python train.py --model="contrastive image-text model" --dataset="flat shapes of many kinds, plain or patterned, on busy backdrops" --train_examples=48750 --image_size=64 --crop_scale_min=1 --horizontal_flip=false --tokenizer="word" --vocab_size=45 --loss="sigmoid" --embed_dim=128 --encoder_arch="pvt" --encoder_norm="layernorm" --encoder_norm_position="pre" --encoder_activation="swiglu" --encoder_mlp_ratio=4 --encoder_head_dim=48 --encoder_fused_qkv=false --encoder_qk_norm=false --encoder_parallel_block=false --encoder_inner_norm=false --encoder_moe="top_k" --encoder_drop_path=0.15 --encoder_num_experts=8 --encoder_moe_every=2 --encoder_expert_mlp_ratio=0.5 --encoder_experts_per_token=1 --encoder_shared_expert=false --encoder_patch_size=[4, 4] --encoder_conv_stem=true --encoder_depths=[2, 5, 5] --encoder_widths=[80, 160, 320] --text_encoder_causal=true --text_encoder_width=192 --text_encoder_layers=6 --text_encoder_norm="layernorm" --text_encoder_norm_position="pre" --text_encoder_activation="gelu" --text_encoder_mlp_ratio=4 --text_encoder_head_dim=32 --text_encoder_fused_qkv=true --text_encoder_bias="none" --text_encoder_qk_norm=false --text_encoder_parallel_block=false --text_encoder_inner_norm=false --text_encoder_drop_path=0.1 --text_encoder_positions="sincos" --residual_init="none" --optimizer="soap" --beta2=0.95 --learning_rate=0.0011 --beta1=0.9 --shampoo_beta=0.95 --eps=1e-08 --precondition_frequency=50 --max_precond_dim=1024 --one_sided=false --adamw_lr_other_params=0.0021 --max_steps=7600 --batch_size=256 --epochs=39.9 --lr_schedule="linear" --final_lr_fraction=0.05 --warmup_steps=760 --weight_decay=0.1 --adamw_weight_decay_other_params=0.01
Rows from block 9 of the image encoder of a small contrastive image-text model, named by matrix and row number. Rows with one number within an expert belong to one neuron, the router's apart. Each number is 128 + 24 x the weight over its row's rms, rounded and kept within 0 to 255. All counts start at 0. Numbers have three digits each. After the name is the row's rms in percent of the matrix's.
After each expert's rows are labels from the 100 images, of 14848, where the router gives the expert most weight on average: "strongest on" is what is common among them. Only what is clearly more common there than usual is listed. The data: flat shapes of many kinds, plain or patterned, on busy backdrops.
# router: router (encoder.blocks.9.mlp.router.weight, 8x320, trained with AdamW), inputs 214-319
# gate: expert gate (encoder.blocks.9.mlp.gate, 8x160x320), inputs 214-319
# up: expert up (encoder.blocks.9.mlp.up, 8x160x320), inputs 214-319
# down: expert down (encoder.blocks.9.mlp.down, 8x320x160, transposed), outputs 214-319

# expert 7
router.7 104:131128112123143116124122159125134108125110130083117139123152130155103165138115147133127174098111174111150111115177127136132131168145127077165117149130118209123140104127116131114126159125112146174132100145117120172104106178147142156135136147114164120118115115121148134094130171135126131131133147153133110070146128132135
gate.0 099:115101181079143146102116120118139155142123102120144167140158149162125107127155125106122117129113128159133132083157130127133098122100157132129096090133106131128125145146093128176142110161196121141147119112124138138137121132164159099137124132179123163142112115120083164109110142140094113102181163122132123157167137140144
up.0 105:128128145140116127166134159102110090118115111156126104100127113102132179086113107152106136112146154123145172144134134137160170141138066109143108151150131123138125134145122164090095159115079144113152134128117138137104118119063095182139171145109105100148138143162128090144140093102131135143119128150140153123164134078104
down.0 105:114156111162088115121121151146107138153090159107122110145099133114124143115132141153145137155092146123146105124140134147119146128138154085121128118135125121132159103154098074132110146127158129121148069157128121126097113122107137159183119120120095105116114133094072150136115088111150134121144128119137103157132125117143
gate.1 096:141121110134128137114108103133128110146119126116165136111144088118137110095122138178123112147176134127130101124128149120120110132158117110102121141116140133107094131125106106100155061131108101133154135114115049073104110122074131149123111099178148157138130105139129140094127121141114110117085105153117091193149122116089
up.1 091:146143147102143127133103168152134164119144126105097118146145137128123093112099112055110112133061101151140118121131144108127127150110160142123123133170167141154171141109118163136128162114152146098122099144108150171124134103129112159147176162083100116165126118122144128139117104140115213120149136138129179083140116147158
down.1 100:160125186111122086111083178138113125175119072149127170127133097161150112139100111154170093153090100136153164159139132118145151122132133155132118105143149138111112139129185138100128119115135087130126106124111142143128119183092114113168120177146109118162081121123114100150130135112134069107146155124136134129110171113145
gate.2 097:125126122151110103151144120091133149136138135078137135087077137127085130153081134085130138098112144132136102122108147177171111167163126114110150132142154143145151132087103153098144152112083109123127133138189132147139149094109109142154107137110132162121139128153153132135137127148147109125091151119088160114120135135140
up.2 101:098124113089148134127097093159163136132094106159116139115121134084096108106115104099134132113121111131126106157088165135135110137145157121133125113151199109112106117117134141131123172168115110137146157084123183096073158148153146180129138115135148146129107141145105152130176073082070161138122135126091138125153099132155
down.2 098:130091144136121126143170132114172124107093102119138120110132114152161156185097153123058132145115169131111099144119191162110159139101132092118113114108140101140102066140142121099071121106128111126153120109160160122119120171118132091149132156132143125127120114161132153075123100107130172127159095131149122151094089132132
gate.3 118:099127135132142123157189121142135151134149165114096106091130113148165139139142148145114132132121155069141123122130110128104154114123148153151096098092117117128109183101137138187147095127177116138108103131136148139165123106100109122109131110101087137129131153111084130145139132132168156156111125118123093156134147122135
up.3 116:117147147101126125100085144117106143162108116135143130156153161140138104115094095146110132095122099179097098130162177117125110162134100118119138152150189146113133087168113124087132168161099124100120138111117134133110175130134163116140117110151128101134096118136153131137111141117110104126116155145132168093154129145129
down.3 107:112165133087113135133170151115110094124173123128125108133111117115136111122133138147142104119140114128142129111087116110130114159092107111114143108149115128110089119123181102167087099114115077138109135166138119113123144111143122132139159128137129114147151118095116127103174106119150097144113157135131145118141102117137
strongest on: green shape; its colour: green; count: one

# expert 1
router.1 089:113129137146156161170148138117173118086156124097107154130161135128137124158135140122162108122141134194129131111157094108074121123139122135147118096127109136130131138152153152119140117097119131117108136123148108184147160149116085132086138113111137089097126162126103149151140145137162098131094093086115173144113157121122
gate.0 083:167129106114140159105132160148154110158110124157154094143131142147159102169153126152095132109123178102104115137105139101083124140152110091113147098133131162107126129122154163141113144127137123124107104125201086134106106173134113173153104103125122133138125105098112122100130121165133085157126087145128162125105161125115
up.0 089:093155130120147123146101173109074146074123129135115092141113122138126152081157112158137145104131126124160137100116137118119091160077123118116102099143156118123154103129156110096173148117111130094142153073119096164100130092120135184149093078115088147117134097137116153110158119125150118123155122152101032119124150126142
down.0 096:112100097119104134141131126152147114096087130121158144168138091139132120081182089105127137123191196136089095101047117113158140128105135144100081124146109122119112130092096142175124082141154124128121150130090131128084082098119159085131110103114111135139126145085091122164180116111116122144129146131104125133159134137135
gate.1 101:130097119112148096172148143170154113156119129113140144114127109128085115085107133171122102115152129103107148117150140109152161129132132151098135096134160098125146124119161134140158092082134134122101106123122101097090132098156088092133129160095181131112131124146127163124136160095145124153098132119139134128117131128150
up.1 100:138132126114138126159113132122114119139161098115118141144133128150141088076117159138123108118160118114082112145134096134120122094073140141062078122142142102134103107091158128102109134077120097112151140125099133172126116146134152074158181122107126092146088115132125119118139116140142142127126104122161125176104113103121
down.1 103:143116115146126153106143137094113105168085119103133101115142145136170114172149127124147144137124116141175100107160090153129111148156129100115114107170122148113164127134112147129076159158145163139138079155140135183172105156098156119125142122176120144163109133101168122145109145129074124087125099125145131078090135141131
gate.2 096:165141126125104095125111141114109162165136154110165123164122182161121156155101139105139087129162135111121098112157162116110078167136103153106148132139089125117143092125143131166131119136107117168126119111150113167150074113135124155119137120118095129166108143170108153112149111163163130175087145111137135157137128130129
up.2 093:160112172142139103123140152112135125118138147090128113153165128134125154117102124127104104101174127132134102113152126119101103131134138138130142153109087147090176152076136121164134114108098081142092138174120113163095111097145116161128134152097112083159101107156142127149172074151150118096090113085127135107148159123107
down.2 102:109094127098159150133120121133129175105110101116094130114141094130128160125122139121143109123126117116109141147108120085106150158136131177162177139112141119119140094127102114126160121133186147129118117140139105164112159073185131136157163155114104142111109148098127089117131132121153114116120138072126146101127092120121
gate.3 089:166097115094097111149133117141120118133153114129116120114144129127081146110075120103123143129117063142125164149158113119136126145068098106128147083094126102081093089113157120131106110128138098146157168127150150136113174118127100156157169126161073173147123129094163117117163117097070133116125135115108130109163102082124
up.3 092:130089134125089158142136125119150140130139144133103153117133139094125154113127155106112150121156057172107118146130153146155121126146148144122119112122096110124162139162123105125146117099145132126162166109137152164103141115161117132112163156153112159128104116146163126115168141147117180136101155146158177133157133138099
down.3 095:135132168108130131157118158117140128087129128128133157129134102129122121125115147093117152132163143138131141140105127168107206132144123129133143114105134113107144160078121096141143176153115116178114165100089110151133114138107087115126149099125171172154127106151141111117146133122148155156103111167131142116158131121090
strongest on: count: one; black shape; its colour: black; brown shape

# expert 2
router.2 097:125110130106120090121078141155109094134104145176111129187166172142156135077096104107117101135106146131134103133152134117168132113177129118148147106170121123148124151107129138100113176159108123161131130120113178145086116135098146148192115123128107117152138113109093160100116084136135140129163147133124143145180129115137
gate.0 107:151101134116113140146119154157138162074101091125131140120137117057125128124122119159128118155157122064147114155162139158123078124163144129140133116142109136116136150138129081096110109140133132116105155126135117151150114113102142140151105132163113123152127105158101167150140137153118136140158121133091105118118140127141
up.0 108:122150137104146126138145149106123070142120135121149129140139156162145142126127122134148117135102122168117107140112106110139162087107096128110141151103138137129136100115132108152141147143133076157161079085125169106102156101159140140134143123154155150105128160115143112132145119113114128113128134129161146172143058138108
down.0 103:153129141155114142115111147122145138090139136089145117098126163132119127159109139117154123110125144098173152103061093097127101148111082092104171143091158131170163129154162114137137146120135156141099137131097131142127139111146149105102128118143126096100121143122085145147125137094103146151127125134096152114129117093136
gate.1 106:108087121137126108119170127134102126149153106128145137092122140154150147081153116131101097104168156163126172103177089149184162107135125150112153131133113128102117116163131117130159103132154158113093106132188131115140130112126103159154114106111110154132155096132129092127145140095155138112166113141131163172196145144126
up.1 110:150145110107159167120091095138150102123123155126144168170150105096128114162141177140122154124110102146140119130098165090117102151128126071143130135131145119185145141124144133097127154147095128108171147129107119113112149148096138138119151159196137079159098126080144158115105077172097132154091166124149146056085107073114
down.1 107:128127133092102108103133105136113165127133058087157135131093157154098172100170082127131087147122124141144181129125135096159078090179085116138090144109097160110105058152118128113070121169069101125123089148138124120097100091130117101136114109132108122154115121120119161106110146119089142136134139143090114146132081098130
gate.2 099:111108158117102123109115140117148115149111105126135127154137125115106122190168114110188131147132113138084111069127148132144172147150112094098154163119100118114165121144126112145136113160098144098120147113139105105182098127140140129114157145130164142087168105119209131125079176102138122113125119120127146142152129178141
up.2 096:133126089151137111144090115081100147093165126115121138125136081134144126128119143147111143141155133154090141094119109149139128106148120133115081152120088138132122161105099131136154136123097111127137123160076133126093184141068141094126161144131123152149119098089112139085143140142147160152152102096139109115173121098153
down.2 096:131136131125095107129134134123136139115155091095120137108137111114134111107118120123189118098162174136123131128135109143115121115141102118095183154164192118111127139120122151122132109158167087153131070104171120119113099105114134138183161123098090082165108087088086117141146150148099129123138153092127120107125107132082
gate.3 103:119112160153095130157195132177123124142130176147141167151143138149155155135131108128132112128099087132140148190117107161145189159133124149156133152115102141145107151116111123132133141094071142087118146156134132072149072128124146144160137129142096115100112122122099107058134160092090143158082110144121134114130141157149
up.3 098:116127097127102142189098118131147108126157118170128121110132167121152138128142154112152134147163137110139135152136160140170142090156127135147129133156125144053144134127153119134130174164096163126140136123113108139129129118136133113149117108173103126151105116115104125097159130089160135145146148100130110173123102147171
down.3 103:154072134139081082134097091130146160115170162086138088095145139123082108119141166138134163135095099143118146110114127096106121122140144104123112158153123148159121141127126118126124110109175106082113144154126126123159125143128120149090144145133101110107137112156119126127151137115163105108081131116130112140089092117147
strongest on: teal shape; its colour: teal; count: one

# expert 0
router.0 099:140155160154114122149116108069125155151150115083112134154135127126118082103086140143165177140115137099134148089142094121122140143130127095170115106095119145160152164111127105135155119117126119160176124138141162157204105136138100188141084161112139153148144122137112131117128124158139143138127174170113154152118164131113
gate.0 107:128100109133134115095125152121120107103139189145111083152141069111148111165124092104103121095098123157097128109099134098126147136117078148135146129095165158099111109128125129114183118123106168101131124155163142118147155128125136086150107085166099136128152101132157083152139176153109124078160125116098107121140170151165
up.0 103:151122116131117148155126125155129165149145110111129136107126130135086173085105155116176112138119125148127114131164127129155108119113143122102110167150109140118155127151110110141105156170150116130139120098132137159103104130118073154120136175118116090114117151136112137138148091150152138136085118106162103128122075119109
down.0 108:107125128113165144123100176114137153170138107096122107139117087106116131157117117090128124160113114164122158086138119111109096119121161123128117152113137135112094126123100125121144158120122128146174117104142128140116199119092095138090135151138125140126102111076138173095156083094123142174117130150093137091146106141156
gate.1 089:137104121097112105151124115109109145164139126165125108089131165123145121185124106121175115128180122135078138127107113174098156108093128153131132086148101077099077097157140125146084122145131153138084179104143143142138156154111129128134118122126126115110092100137138117129141112143072116131126083128131129127151125162129
up.1 093:154096129147127144158154143117128117090100115150109122200115123163110070142144096112127142140138136130114127101104108114093100153164135129128104112126144148130135129094116156100185106165132140116137109115110106078117108117136107166138095148167103109108095163161144127134092126149141147139096158134121117135109167138100
down.1 100:100127165136155173185164133132133134142086116124149132113146125146124137095143139133095141150150112122125100139155146133112139086142107135139091138154140099128108110106124117164136110145094107135106104137097079140139134152135122159144145094114124148138103153113108129089138120146150131164122085162152102164125156089176
gate.2 083:152101136112121142102122099120111122155143098113148172125125135116148151131141104119121102154166150174094102130161140150083053118121136107179103095104086101136153135113151148137118133120118163162102118110120160121124184135101135110101123148095140108155178131096057116103158138153123104148131164115131136172123139143138
up.2 087:115092102130118071165188144134103106105154169135144087152162149134158079101154087140123114125133145104122130132152121123140134128114157119118132136079103129146113133143119138125135140135133076136089143162126097152126055172165113131113106144136144118119135183137124134153101081109133146150109100133147119141088146102139
down.2 087:111161124156120147122112101146105137108132136140136112158104147102139134125152160092058136134157108166151165147143119091110129125114085116128125114133176136155151148124160120129121123189115124150124139119163129138132127187103112114109166166128086089128130158119136112126120155099115139115150124125153115139116123088120
gate.3 096:137161129161164121096130137159153089124161120124126113145135176127135155102077137136184173132119132121147098102124100127139127120133154180132109096144128162108122111152099140147160123142149130171112174133113150160076113099161136107190110147135097100120151082140184133127150131095147145089075152134141098106168138096139
up.3 096:105122097176106145105145110099121105137158146138095110129129149169140133098158150186119155143154152117156118116124111097107166165123128125114132085114132134145137105125143166097088160145130119138114131121148137083163157127122120104127118148100134140175100178104109134149127151089144176136103125120140114145115134142128
down.3 098:139129135100133151131176132139134114127172145167084146088131089148128085132145154151129154126135146128149131102125139156122116131125095162100117130125133131148143155135147127091121088123131129140153131148107124063140141140147092121132156105119106158103150121154123116126136127094119153158117173112109100153075155118160
strongest on: yellow shape; its colour: yellow; count: one

# expert 4
router.4 102:119150108094111128116149103123131171116159108167146122107134061139155118125136148112114126119119107101083130115111134177081091127121138160115131131131140105133119150102098150149131082143159127101156165111142142108128123110116119125114126116156086130154136151111103111172164131141150118115136121122102135146115179134154
gate.0 090:118166125138066117147149120086160134140134184131176136161119112108092119154176143111103122094096138086152146113184083167127105135112126127096134107122135160121158132149134134122164147134132109132124118098190093147132122112145103061094134144109133128118148070159127148116098167126115097130088131117124140135135142129180
up.0 094:137140122129132124137117122106105155118143112141149125166132111110120128180172143120136115168177137157110128168169123100143156118106123137073139095162123071129162153140171141150149092123143082103125163134149164132139154133162103150163094085184154154159162144150147109148100102137113105125088128136116118088105123103161
down.0 093:130146133129154154162182116163103128097138131132103097129089172138154134127134142090135150114109143109127136079129119137118146160119106173102142090159121117154126127133113118118092114126118158107155155119113142169122086137091140147134163170136087135112102140166158152081078121124189138187127128167142122150136146168118
gate.1 109:135135121140151139132097111142136105154131104132123152114124168100129109111110140122120101129126144145109135121099119082085135083122155159180102091157176098145119138123133132143092119145124110120141094114151109103140124106179102095137141137110128135163143106138121152115143152144134134130136125155098160119109168146099
up.1 101:134123153124140138082097132156116117124092100116104179121129154117158076091108126119123152134125134148106136121114087100104137076144149136178102141155150092120108111152135126146096120146098101161122079114132131151167150118153117076159153164090159106162122142125107140124156151105145100110144130172097148142135156181079
down.1 099:124132122149104131131157130118143152120113143096099101145130123122182139139112132132076098136132132181133155118134104120140089143099159105116112131106117156109164127142140162147123088133138117122180100110123128130135137121091098154119110127085095148129117093111122141098128148099123116103105059149124151165114169157121
gate.2 106:100125146101155159101113096097150138110127135167133128179103120132074129152121141101140153139128126117134170111071139181153113135138124160111150136119114163128078128079155162119116098159122123146107128152111091121110150125101127116068130104128137145121121141106138112141104140155141112163161117124136144137175128105167
up.2 101:111148114124085162153150146113126145150133125116099119140110138136131134136125154082108149153116110080105127147119155157139158130183111189160129139154147114080127166117178143151089133112139125137120135155142110131146153137136126098120106139131163125088150127122106117128101108093145120163135126105164143118160119085110
down.2 108:146146169104097104133113097097112125160143072134083131094146137154133144107147114165098156118131159152137121120096115155105112139126166138092142111143098144129131088138125134133119136112130112164098100123073123128083125118079147101155164104132137129113113122138137130146098135149152091172146090129105115106103141085137
gate.3 107:118113119136127133117081137122133134118140116141133129133138129079125100150107114149172133161129108171111101129110154094110159144119140108122142152111140132117123149071121109100094101133134138109144119129170091110144140088120151077162132117165119147138121162057110107118170100108144081156102124080138134125180124105103
up.3 108:101136132113145171128141119148132174133087142112112120099144124163108144159115128139140119126082124162089110143164092156140156136139107124144116121135137163120129155137107127133148153150136123153130108148113135138115132125083118125106134096121109144114138098161128120131141143135171135126125138151126085153121127156171
down.3 104:115098130159122159144076161089129147136117114143126125153082093115140132125106127124143132106114186108129106147133123111116133133107157119150104147154089159170141136126122130131160110114130186122147208114152101126130169116136101117105165117148112083158124113104194138160131134113118154101080120146151130078074125117119
strongest on: blue shape; orange shape; red shape; yellow shape

# expert 6
router.6 092:099149129149134128156156115104110129142134140091140070161159129132117153156174128093133118114157150104116102165131166119126147111150153100124109132087118133123159120138127132130140117118125132095130129153133112102131123114122109137123154184093135114122133167146138143139127117163145145127101102105126168090109131149114
gate.0 118:132135139110152088134132099129101124087115136111137116126110137170121119149193108111118123082167153128159118142160163138075120142129137121145171120145132090093137105138137145147184129133138121086106131108136174097114146102107151137132119095120136086127152158136120133126141123114103094117111122118180132137166180134128
up.0 114:126124136117166080127114149145145116088134130089111107120089143117122101132170065130149148099201135157188104129146130123091153143150115131071153134174141115084152103117140152148164119123152134082104113127123167108092142130095137155132142122107156102123165148134123150127163137098123110103124128114167140122156159124128
down.0 110:127138134153107105123150154108075142157098195110127144150154136148154130140126134157164121136117141130147144078077128127156127100118123139117106154078103133135185104143103130125095105101151125107139137123154110106110109174125135147123141087128125092108124100116134130135111136111117144105116176122114161120162108127130
gate.1 094:127144158137115151134129116138152121144135099121141127087120105132145166133122131150122178133107171142163108062108150137115124092169178101156147077119138150138109107147139118145139157141093148126123110124088130152149104137150124110143148143095125140146154147128123127154064124074094093159116153152134166137173181156150
up.1 092:114153139116107144135129112140124152143149123137128148082142133140148134117144153117116137120138193153132084128103130173125146056139146148130086074156161135133113124158138088113104138147099142099122119130095102091128110097152094132139172124099136149135193154135150124120062132151149102161116132139156129106172147172156
down.1 092:139093097086108143096151109080123138097180151106115077150128147130163119147122142118140115087109119093109119102151085126088129123074147150133161113085146074115124171107153129160138106138179076078117125116135141151155077168159096132146154150137147139089145084155082118126115142122174123138122149136116148110101149137150
gate.2 095:164152130123113119114136127149142130091153122137141141141152108150146128154121153111088101109150119132161185109114165091120142112199128116145063112101139121145129119091129127125124127141059149176087151151098143129129188146131125139161137155139120155140114109120125081162159063143119129137121121143111129092117170186072
up.2 099:163174101137154124138123129114180135116171106129130139141134115157142148124105104098098092127124119147134165148129148065106139093167096133134087146093133114164132107124106131127143154120086133143111140120094157150102154114121163076166133111112147120139106088094118109148158099166133145131156118135121169132114132175153
down.2 100:091089151103116148131076108131111171095086142094138132144120074094133153082112100152090123121095114169146062141117135156095155107109143160111146121144107125127157103128114111142150115174155121127134069134146156116132067101107189090116143115113165133137155144134144104142178127148153116144120077113134174074117143146122
gate.3 092:141144098114142090133122120103114142098065124142155149126123113137112156103163124108160141090112119132159123131125122136117110111164116103144102128102171165141119095112099103131095102123152079124102119110164108124139120144106094120107112148123151110139082127097127171118098169111100171109091146175123165165153162089138
up.3 091:112155107135152135137154106105150127119187153132123117129141126107120079144091129143119158111100157106134177108126130094115146159096103128145138144101099072134123151112110137143182136075109182095089140113165117151153116108159170131150119120152108131127161143097090108133202110129132083169092106148113106113109104128162
down.3 097:111142131131131113119151131107166125113129094128111089133113114151152139138103092128146112151126164099140130095154130114124119138145116108115104122107136134156137141113149173144148153140069059133162135109142154162144108136103093120117148143092124123140152133134122125177137137136127105111126073175103105118143080091163
strongest on: red shape; its colour: red

# expert 3
router.3 099:156142135152132129115141136156151119121133147101153139168067168149142149122090123144150110145136176142174083118148123098161156138124151121115163123112140144107136129154169138132135158103096147093093121143100084118133155115146113100121144134109150089123125104113160126100069122098139177111081150116181136155108104164107
gate.0 104:126135147136130101102183121180132116132167138138140132146137133134157123111122139138157106105121129106172111122133133116135156167099172132158128100100115117122110146140126157116089113101152139180188123129149137132098084117141127122154159077148108171111097128151087134106151151173120136095097120160099140143136102132086
up.0 109:112114139118101150106153145171109127116124121088176137106120150117154116122122115181116105081139119120112081145117099114169141093117104085139114135117118100155142102122096108106109136098140131107121096125123133087125092123117148125140171144129148138117155136087095134124125093163092132097141155140124145106120085083100
down.0 101:148128125139094105178119148099123145115097097122126094147112129115078176153114121116127121149091128177084158097118157119132159097138132184144148118102126108165105110180169118111129116153184143110159143153149131134130168100093130140106151092091129117119138112158122125125101130105089190085091135144169092123141117142176
gate.1 114:114116121082134140095160154168129121155137155149114145119109141090137130122130158168126087146157167071146134101134125127180176126083126118171117142137116123114110111125126118116134124152125113148150109123124174089076093141111156104125127170104132144096152109109078122115114088145124100098107166131114051140152104096127
up.1 109:111122152124123136105132121182156137129111132125118120154085122108113151135128122170114087148154143125163100070152129116161150137106114142135155144113111120127124084163128133130096162112117118128155125159162148097103108136120164101110153124128129157092134110083095131100150089129141116154087160113128073161158110119108
down.1 112:126141124104182148150159148160152138140155122154162089139134144127181132148128171168155134154142138154122130133192107167119099139124154173115123199104120112094100129114149119108143119112150148094118173119105116146110158095163104160134139094100105093118084125112137153132127153098106139125079125075125141113114134113115
gate.2 106:151145109135170086162119114108134100124122143131101143130135102148136112150077137141124151117112143159096118122172103141095137157069121114124120108148126138139156150142091127128166113101124131133093151122093157109109137149119126122120113112105159140120137129124138146146145082096105175108135165139127104110125109142126
up.2 104:118130149130116108112139132139156175155110137136137142140109135123109125127129139092121093106106083124163160117117129106119117129168142136145135116141127107143131124129137143115123100120080146134131103149110101159111073126120089126113155144146126133146128186165112091104154154149122085149136115152131151141116141096091
down.2 099:106126139106172163123164150172127119168146126115106155061126126124078110150127127124114103123144122128107113159105168096071144135118129139159125115132092112157179137153126135119106154121085127118122123141093121140110135138107181103099046114158093106186146142125123137150133129117103138113127140104094131095112144110122
gate.3 113:157166144163140136141105135146105141140186129103142154166150103162156083112184093104097115119126139117160140111098119120073142162169093102143104119150191102116135110122125081149134115182125166108108116114148087088128125144114135146146157128154128148121157123131173172144115121124164100101113078138124155112145143156117
up.3 107:174151190138139135132116104120116154132144118117142118142185119122154108134155089137117141129117170121155135121109102111094113156130131089105110114134166102127105117098134072152130135145137125123123138117131080093138088143120123158139148105154146123093189142120174171147135103104152109104154103110120134122114099147108
down.3 103:091118133135146168129141083131174111174086133157156119137139151127108115117115124152099148142142138121137118171150150152126143153094124095158114146123127200090142135227135104118110154099136128172083112161134140165104115139096177132144094147098133156090127069150104145136130120150100145140104130154156133159091155117180
strongest on: count: one; grey shape; its colour: grey; its colour: white

# expert 5
router.5 116:127104135112114103106139133146127161118148119157137137054098120130133101163147135127120088142108122107104179150112156156131122095126144177122143136138121115120135138149107115143117078141164158119126155084144114090108101126121115122135118098165074146135126117111123127146153116095131094125154090104155123145174127121137
gate.0 106:179111157099167127140109106115120095103103124127146125149172104103111098091122142126150090111116139146109122164137140141128139135101130147114144154150107133106135110133136132166165132153147153119159130144128137116142105139159177120157135134138156172123157173102110105133128093147161098131098134125126144165110148129135
up.0 107:049105120150077126128176153128149148079129124130071150104134151158139169186134127141099157125156144135165092134116113128144133124199131135124158113108146120154133129130155120088107104134133144122108119132137118137112153149134122124085117161135079145122119148117100130129125142095117132121112115098099123101133136176126
down.0 105:144162120093146158123128109127204074165115156137131103103120128115126092058138134125133093173092135150146096110139100114103130115116077129147140121142064084133134116122115134154108139124132175134161149090177134087121171078121157150121129165140121123094125154126088150105133101176130121114105149122102128191074119094137
gate.1 088:113152149139134107132170097135113137132164098106099128120163126149147142152136104129135139166104107106108137129160126121105119165127140090085126135143099153160118131110110142164161146114130088097110174129137137126097089153156148141131140124177126091073117133101138140154087123149133102156146132092132113132120156125180
up.1 092:082145151094143119104130141113123160118142099103112112175117107140156129177137103143144116134114118142154165135145146126126117158111121107070151131169133181082099115123137143188147167128137131119136139144147131138131094111149161143132127117148118132084122145146117127193134123128114171146133125122188154127088117090124
down.1 099:155154138144122113092166149106139136133117112108124106136129130082108140140159141140116141105092150108095124077136078152151092109105125129110120079095160100043114100097109090163105147122122159121127137100119096103136115148126124134158143062145158148079141137096134156150143165129116136099100141148149116181137105139157
gate.2 114:107150102115132101130169135135156157111131160146104136082140138152147077144125129141101105102105103075124142108139110122152102112145112165111142170132140127149124127122143133123148134135149132092151127123134134141147155064142134102164121121122112122109146147119120152136076130124113132106149075106130154123121141094112
up.2 115:108127082118146125110171135136145133130120137160118127095141090136138115160107117135096134110107118067127121111143121128108103144129107179131190186117141114123131153120122144150146106090170129109158117131122110082125157102173136130139113102154098138128147164121118138145111118115132098114120117076126151135109109147111
down.2 104:111099126172077119130118123141121129153148135119081111125151102132110121129152130139150092100112113100142116116140122121144158139113154146152141153115166145149143164094120124108098100122120179142133102122161133121142094147114088123096147121116155125136154131110167151114167158129130142135100136127118084126124096116089
gate.3 107:114140159134185143146128150129126101108071095151124172104144136116065132136167120117127144121130145147127145128160123099125092113139110153123119090121090161137170112156127134098137141095142143125143124088151130117096148158145102178120156110144143209141146107125122099119095104142153111139104104154114178136137106159105
up.3 100:104125090110115089100109142120131135166163130131112107147117101179170114107102146103132123094103146089132108127118141098124117134142135119083129194151150134077115115128113178144160144137098114133084150128146107125105124145076150095152102110101130096087122173150140122141096126116106186125123148111160109117115137142120
down.3 106:121150098150121095196121098116106122102171126135112143100118163130129117129095109164092119104161105138149151140116100078120132185111114138131085102103109174119141134109141175085101133124134171171116154119140121142160114126097136192132185126117155109112100140099115107120116130119122136123094118130153099139156130140115
strongest on: blue shape; its colour: blue; count: one